config.toml
parallel_block = true
max_steps = 14000
warmup_steps = 700
Rows from block 6 of a small image classifier, named by matrix and row number. Rows with one number belong to one neuron. Each number is 128 + 32 x the weight over its row's rms, rounded and kept within 0 to 255. All counts start at 0. Numbers have three digits each. After the name is the row's rms in percent of the matrix's.
After each neuron's rows are labels from the 100 images, of 14976, where the neuron reaches its highest value: "lies over" is the class under the peak. Only what is clearly more common there than usual is listed. The data: rendered made-up planets.
# fc1: MLP up (model.blocks.6.mlp.fc1.weight, 512x256), inputs 64-127
# fc2: MLP down (model.blocks.6.mlp.fc2.weight, 256x512, transposed), outputs 64-127

fc1.172 064:109113116146088087106090134125147104137128175194090089103123160136105132125174130161092100176100143176120091173161097098141128114183152140104096088075155180089135085175073119117154138072170126
fc2.172 059:120101086177143168100135132135080113142184113087115185159170159142081185137164124098138135102180104094112168143163175101114160163124081082113129104151080081081136131138182080173128087083156160
lies over: ring

fc1.278 068:075110127095160189159148186149146146172173143086088166094092143136166146172142178158142070087115096140084146152095135123102096160082072152122158162096129112162153170059139121162151098147158155
fc2.278 058:124099112153178151121098162124171140139085109129087174083097107140123086136169169168102124109153108155097139125081102075159172127074085123178103070155145136172082122153150071145136100074125099
lies over: ring

fc1.29 081:147130076115089134139106114092059156156105170142154133114166103150111101078167170114069128102160134135127139093133160139082144096135124148114130185121153112161098145150085105134060085116090147
fc2.29 078:105100103122156117167104086118107098093136069123152189105103141153111147192114074102168195122144106170124112147166158178153133140129089160060118115096145139096077167157081112166129144151098085
lies over: planet

fc1.391 070:119094126139103190154111165097143183140151094084152115100122100109112135104123150091177080135156166143166112118084090139054126130132090083105094114111157182103114135122110170098064176121118121
fc2.391 068:121194172095158092139119098165080135128086062134143167139159090186078162150079077150141140086174119134093139175139176110140119108097140126142070078197116204174095129198130174143127082082074103
lies over: ring

fc1.91 083:175161166124135086177099132106144124142149151148099158090184144112106098134133112121080027150120126048119133159105118108105115161113147123152150097152150127197138098100138086104100184151092107
fc2.91 082:112118111167091104136136130088096108110169102107171129134156130162111176200047130119187177077146081055106181136095174141114087096101121094124164143113104161151146110144095141114143151132153140
lies over: planet

fc1.258 102:136102103109168164169130115073107093112141136184078104128113128049149142046173151189126130105140109144104068099077151088155177111083130112149081075145098210137087151112128107160146099133089206
fc2.258 090:118128135100099117178087170098197134096110129120185193137119150112082108172134129152152080157123154177156169158127135121166109088126132149102139132189172121150128123147155125129164119101133102
lies over: planet

fc1.500 079:148055142158150199147159160108123135082117135175152080151168164141125144088151117166136140120137150154090077164110110179108144148160154147146133188136113165093093107122061174178133176141087097
fc2.500 073:107107135088147154097134130163164130127148171154160097149175134138123123138139156105159143125108099118120104123125218129084155191136091129197116103078213193157155141089109140106103095122073111
lies over: ring

fc1.415 099:070173126154132135149114149108111164140101153123147149145163137129108150150107171128098113102103141062138140131144142104075124165167071159134182165155133160128070123172083152101122198138126085
fc2.415 091:112167152161134157149116136147182117143104112171181093174179087126070101129178162131134146124125123130122147098149147119107154196121123102142134163094109132107119126131176043131139128110130160
lies over: ring

fc1.297 066:153113140113164144179170114103085158129089138171092181190159134079219119106145178178080122120145078121164123130163133116139143163139097133101161181164152212184167184070116116103099191078117115
fc2.297 071:116057119132162161097145148117127119134124153104155170073168125170102103139140083121079111193155116092097151083116155083165140113115133141105134105130103118124122128105107111086096094208099096
lies over: ring

fc1.112 065:098146066155170133098146108068136163109089184114097095162137100168159116153139113139130118163101123133161083093148154071105107131085109127099114097105143170134157094140096176133140153174065079
fc2.112 057:079186102089155179117131172118119101113097121111154064120169158135097155165109137147143116111125062119097171146117071178121145147115131079065080116090103140124141163122183116101127154149143098
lies over: ring

fc1.89 120:163129151127094138150110129104152122179117118212185105132198103132089193138125119129196139062104125189125114146166137142132137105228140124136142136139112063150114152124063133149137118085096078
fc2.89 119:154131102148128093160121062179040085142185106125099116094064141100137134099114106117109151188125143137131068175109149135089098119116140184092104132097148139108190161109138155192124172102115171
lies over: ring

fc1.74 074:184169121073129127161077123111156183112091117116155162165101119139144100129142166163120127152148077098134146114123147051156144147106125153090181182166116153145075083083061186151140172157104100
fc2.74 067:115144162172113185156163074078070102167157133157095125094173100102127132129141128148106108097156156145067166144131101099178132186093107132139142169139093138119134160192103090152096157153110151
lies over: ring

fc1.94 226:164147120154158152116126123154082149176140136173139100158164127061139178148122149140137138141034093145151149188133130116125137131187136132117135210120119120141122107154093144092158090097167126
fc2.94 230:088090115116134090156147137152139115084158129170035128096085171098167094126164123148093208153162147138125157126101130101079127098144144151088114136121146128151179144121143170137129138141120100
lies over: ring

fc1.86 067:158064121165186100104174088132085119171104168150096122123107155154135151171108188095104112110070080165170125111181153124069151150119134077157163169085096097129171120178112133114179130129112151
fc2.86 063:101096091102087082104110160160109170104125170082127139169092162156104111179171109109100165158080099136145085142133083186122130106140143110100125119089141154160157067151100162081143083174098101
lies over: ring

fc1.5 142:219188101135143109146099160122115135146112144123131060151133113099162160102168151073168101116087124085103063166079104144165100119135169147226115148103197145109121082079066109195142123142109124
fc2.5 156:118149138128140081129171105162187138145133184106108156131154146161124143183083057126147180068155107117154117145097149148105098156139134155193149123160112086125154111148106163111141095161152000
lies over: planet

fc1.392 114:103127144165092129219144182102170112092114149205152153127094118112085096110166149133063146136129135175103096103066125127167106143133140096183083093113148111114191192093146172141138110093102046
fc2.392 096:148170154146134134127075142136078123190151113137128121132152153124141171108113121121152241116146095164105111160129111105177130166103136102187106020135089079094163100104091168169108135104079114
lies over: ring

fc1.446 112:131086189101102106136120145142171107145128134173181128101156108024049145132143155059165141061143144088153141086134136172114146128178114154112186133150122165171186155147098121136093107107102144
fc2.446 143:144094105169109132128165114123153085124142111097105099164126214156162110124104170146120154148128084121149143150112151138118147027066141078135155093153126139143136106153057174148161157113129091
lies over: planet

fc1.201 110:156119060118169135154091138126108111137189159166114132177157128053183104147104129125098108160148127122125158158121072155092123089136153112097120174100096119127136140171122142098079100151147140
fc2.201 099:083118110084151112098121076129086126124164136106078161116102106131092087135127159100107201092133110153098070142168161128149102093193110149094122130136136125152097124157165093143152196168124137
lies over: planet

fc1.169 070:144139140129151135173167185158131115095147158167160141173088066073121077094182146152161131129097100120095121123171158125091097185166148110139127091085138167123094088123116092178120081083083161
fc2.169 062:086149080083146168167140079156155152092130118126158157102150121164118178093132110124100182100089101128100103109128169107081109111117130152108116131084120135198123094102181042132147071164099086
lies over: ring

fc1.4 069:088156096089138086181125183081112074121122121133161131085164083144155120120179163119087139109131076146092152087159107112161089106133169108091072101129165120125140106096136107094079145088090090
fc2.4 063:071136159139130087132151148137132119091108134080106133077115097089130167083168110143150066122097109086106128113117122125109174170133126117131089135163107125167140110160155096110118173133160164
lies over: ring

fc1.330 149:163134135124113091195085153074112143188076095109128125120166143144151128134154106160140070151124193094105112150165145097134084146094121167131115137139147191145071148138139115120140175110154124
fc2.330 168:167174145141131083131117089125106140131169116131158118094148126133154162189059036132177176136129130097119140140118098105159156113108154045143142123088140141082169101107092133102110075150116136
lies over: planet

fc1.56 064:127157141123179159151151113113132119158085115139115146163171083138172166115135129160134089133138115147103112186086167173181085168154075125131134139073179079088141123125093107104066071140077077
fc2.56 061:163154127104093074182154146171090160143164147075141082087174124083099082086141111154128140117165120111135149073157177103082181078153169158139079102101148143157095095086142141103136088183148184
lies over: planet

fc1.279 065:176169126163156160087102165164164116135180158155146161139154172155154157130117128169096105150101098148107164090083094173148104167180126074123094156165107128073110117139113109116174160107126118
fc2.279 059:098112122089155142140158139154154141065176171123140160116073082077173102140117149129143109158077178118108185172142099174174169139140178075079140132180110132150138156156145105098159079126117165
lies over: ring

fc1.14 068:176143170091129142101155143073095157087108122101079106140174093146201077117107116174089044096178125139079115139120091100146126170148178146134122115148119114095129133078070107134119167111093128
fc2.14 063:098116137177085145171145090178112108159159070135147085165107097160185137136094161136187167132134105153131132148163138153190079148177073072076157160173097166116091125150154150142196092077098178
lies over: ring

fc1.385 125:129121195135067122143072147107159132140121155152182080139144134090137128159131119124154100063129150183136107087100125119155188094142115070128089157080186142095134154057112125121149109083073121
fc2.385 119:108131135126081128096115143095096123138147099148182149078119144147062139153179124126173208114115115140124119154140141137143088058167155149166141146176160083128174090178086245105184106124147135
lies over: ring

fc1.23 067:173099079147161158166183103090109095126177124139103125086078104144180137108157173089142083126150089083135180080136159139151086140084091166104134182112079132128168101134106195079101109085132183
fc2.23 056:074178105103117107146111177126085139106154153137076127089131090129152124103173150092152108083167131097109097165080083164100184086170172097169143138152089088147138120083082128108131165183111151
lies over: ring

fc1.482 071:123117072159151162146145122077180134082133152105147086144094187115182083067179151114157123072161165105184096154114075121136140114196089139115130084153143144086127144120059172180078098083151164
fc2.482 071:156060128130134119101073092099154115104201095123176092138083107110104094160138158116128139112082123173140156122082173108147162149087158157167149146146167096067142153091116108145091118127149110
lies over: planet

fc1.88 066:149122089123166112084148089153144169135077181136157158124119132127135143146141199118117128146113110157094126105093073148100180123154081163133122187118090147168095100089082129144185193086112160
fc2.88 059:142106163122104093091162130150144163090177172137154078112171113135175143193069168151122176127095092175113096166081116083111146105084080170100127184089124151096098076173156095162154078122150166
lies over: ring

fc1.41 088:108118080144148103188112116122143104095071114171165173147131106112145161129150175155048128132099118162091137101134105175194081141158138086191154086163158117132116100125095148185130125098135089
fc2.41 075:104151131115129176163101166168117123107139133126158109081117115130162125148207121155138163125161140156105149098100064081145125136114182211164125107150111091081165127142068128168169104115189094
lies over: ring

fc1.22 079:125119145131179176200119097106093102155139167195123104084166090137146111111126136109105145109163127112076167105167074103128110170152145174086111164093153152121117119085125128166154118110086134
fc2.22 071:157168133092136125113061099147123100133169044122125111110153158098076150168077112153104128081171124092141117135164188145152140178172097112136146116131108152182136087194116102127119110118115151
lies over: ring

fc1.386 221:156113126165185132146118165154194160137102166186141099196119119143145142134125130178089096123149083154102112149164106141162110142148112109167132083136133073150166160082132133125139115113095060
fc2.386 255:176143124146103104134053147151066097181163078158153102123108180110103158145152098125132202146086086150095089127079125111156073127085177186168140097107126109078224137119120176165170122086092141
lies over: ring

fc1.123 088:124087137098163108174141186103101101114086165116097140086113114142194129065178127105122094119146104125111106108151093143128117132094173044102137160157117155100121152127094130124090183121177120
fc2.123 087:126189098133086084158150121124033105166095123152093087091147143125126116151088137119140118100126191112138142116108087110112128120149119133154125073118045131149096151166126096190157148134101132
lies over: ring

fc1.409 092:107106116151174200125091135071105144102070111108130116166128134102207091074190122172142167156140114104118083137057086130105131071103140131122121135134138144126134076132109144165136135131116196
fc2.409 086:116156132142146110132063121150092098179169097110107106070143097138071156131122143126169244114080147099150104161067102125132162113164150158135118087164078110143189095126123134157145092114157127
lies over: ring

fc1.455 068:100135149178149157106118074159160139114099090107167107181089106162116129065092157137173087088181107122100167096132162090161094166170134086111079146079116143143182096142089105166104158135167083
fc2.455 057:104118133158147132122129083170161055145146095126114137101086086167136101147111116116152107095101094179115122139143075137135089113065178157080092127090191183153121151133160129167164147151094165
lies over: ring

fc1.390 068:130103096148186157092095087161073116172180100178105094178162113119101090125110119161085072079176084162134109121101123160079150083116129085083133147075134147172097128152110138148083085091126115
fc2.390 058:112115093118146167174141076148131127122172160107105171126133158115083130181083170095091124172163110182166116094118088174100097157096149115160161082179148143089156147099193173074176158108067121
lies over: ring

fc1.243 070:096068175101151137097109182140123160144154161096177160080098118140130156146148116177079154076088140129116085137163145173129083105143179074164148147177095102108120119168108122137074115088161084
fc2.243 059:104129182084147068084093181170121132126073116113123145086161123096173128117102103139172161113090130148128097094165137104129131122074128190080165119105181155112152150122097171122117141151168103
lies over: planet

fc1.191 081:128191150134110066164072125193105104194080081143144111151097092117095134120118166150120090074113160102118178075147073104172175153148122106118139105152070138103121125098149159191096168096075158
fc2.191 074:099142143134163158097125146140147112079120103117155121120103147124084100090152164158123162088119081122122140121139099149066112110085177103139148102063099174123150119117070191135108094075092102
lies over: planet

fc1.263 074:132119136095114073109142186086175132099131150136143161161119105085134154087147125109104059153166177110112136102151153081120093091108163168110044178145166201111102168095150096169129167100165121
fc2.263 064:094127134162182120092107144159099118143154138125189170105144108084141100183115139102176182142157100150090155152146103088171079166093120109165116150148137139106100113105127087109108088073167113
lies over: planet

fc1.383 236:126113091157177087178114140166177130138123146184095103187098098145152151121118131188061118117154109113095136151163090139164104140170143113141125069135127064128173172142132130152104101144119076
fc2.383 250:166117129143106138163094121131071102192202104194167089117123130074146152125167099114122188168108119147104100156109114132103101118134199187161112141044108138083182122100115149152112098030124117
lies over: ring

fc1.2 090:158173128089160157111137091115076121099163129111071138141100144068062096128167146128081113135100124114087129175169121121082119102153163190184153191064142115096127105159172153124173129116127110
fc2.2 087:153139156187081148120126136132160104133142104108129137120136118158074113155102075166095220104205145107123146120107182126146141163135111066125136038212112100189156159178131148174153165162124091
lies over: ring

fc1.376 064:129120133164179152112076165158122117070127097094075090142134176148084170099147155100101110148176073169107087102127144182155160134141178114162066166144093102115159177157161147184121124133147138
fc2.376 056:145152116135096179075111156153072081104101106161143174133100162123074148185132106130115174175095120180167097150148128116069149183103117163170085138160120119100129111132123094080151148087130091
lies over: planet

fc1.213 094:085095145111110126163119100151141121158158167175119100171115162109128117104170179104111116110127111149172094106068092158097127114143208140156134141109127121128105157137172101136062114125103145
fc2.213 081:154075119101114113142154081136169083125147171117087166172160165106128117153119104081083118166120161151163125093169186142151146084095136142137167203081132148128152131113165083129115193098155199
lies over: planet

fc1.116 125:122114148098122092123106144162168152155187145138138123110159122134141120092098138125086108124158122168174163128178136076135093094188130159105124086064119179179150145133116111178051153158099130
fc2.116 131:126071170133145146088114158156194116079183121156120142133107129149102111239061133115151208134158165157135158078160155104172105081193103122110124128082135079163143125127097116112140142141177065
lies over: planet

fc1.291 067:152093157077099158131131159129103161166131151114138156170133168127095152091103133091090093120135081170157198140179164135081165075097098121085136115173084166113104169094093155175132118113175141
fc2.291 060:081152105127077099132162129099144094182087148177085163087174179100165127160134137088077128085171075142123093143097148126151085171161140110155168127132119083163102183097166161144160113130099115
lies over: planet

fc1.375 080:122168084099137166135166098124135092089087147103150143140117098166144074129134123116113124132108136144093138169179127105137150137142161113093153166126090182157136099149142151179140174145106120
fc2.375 067:178167150172097165126127093174086144151123104158104089164164114133132134111080118159151143116157112152108109093170123127180110138137105150119125111154067148101183080148148077137115151085158143
lies over: planet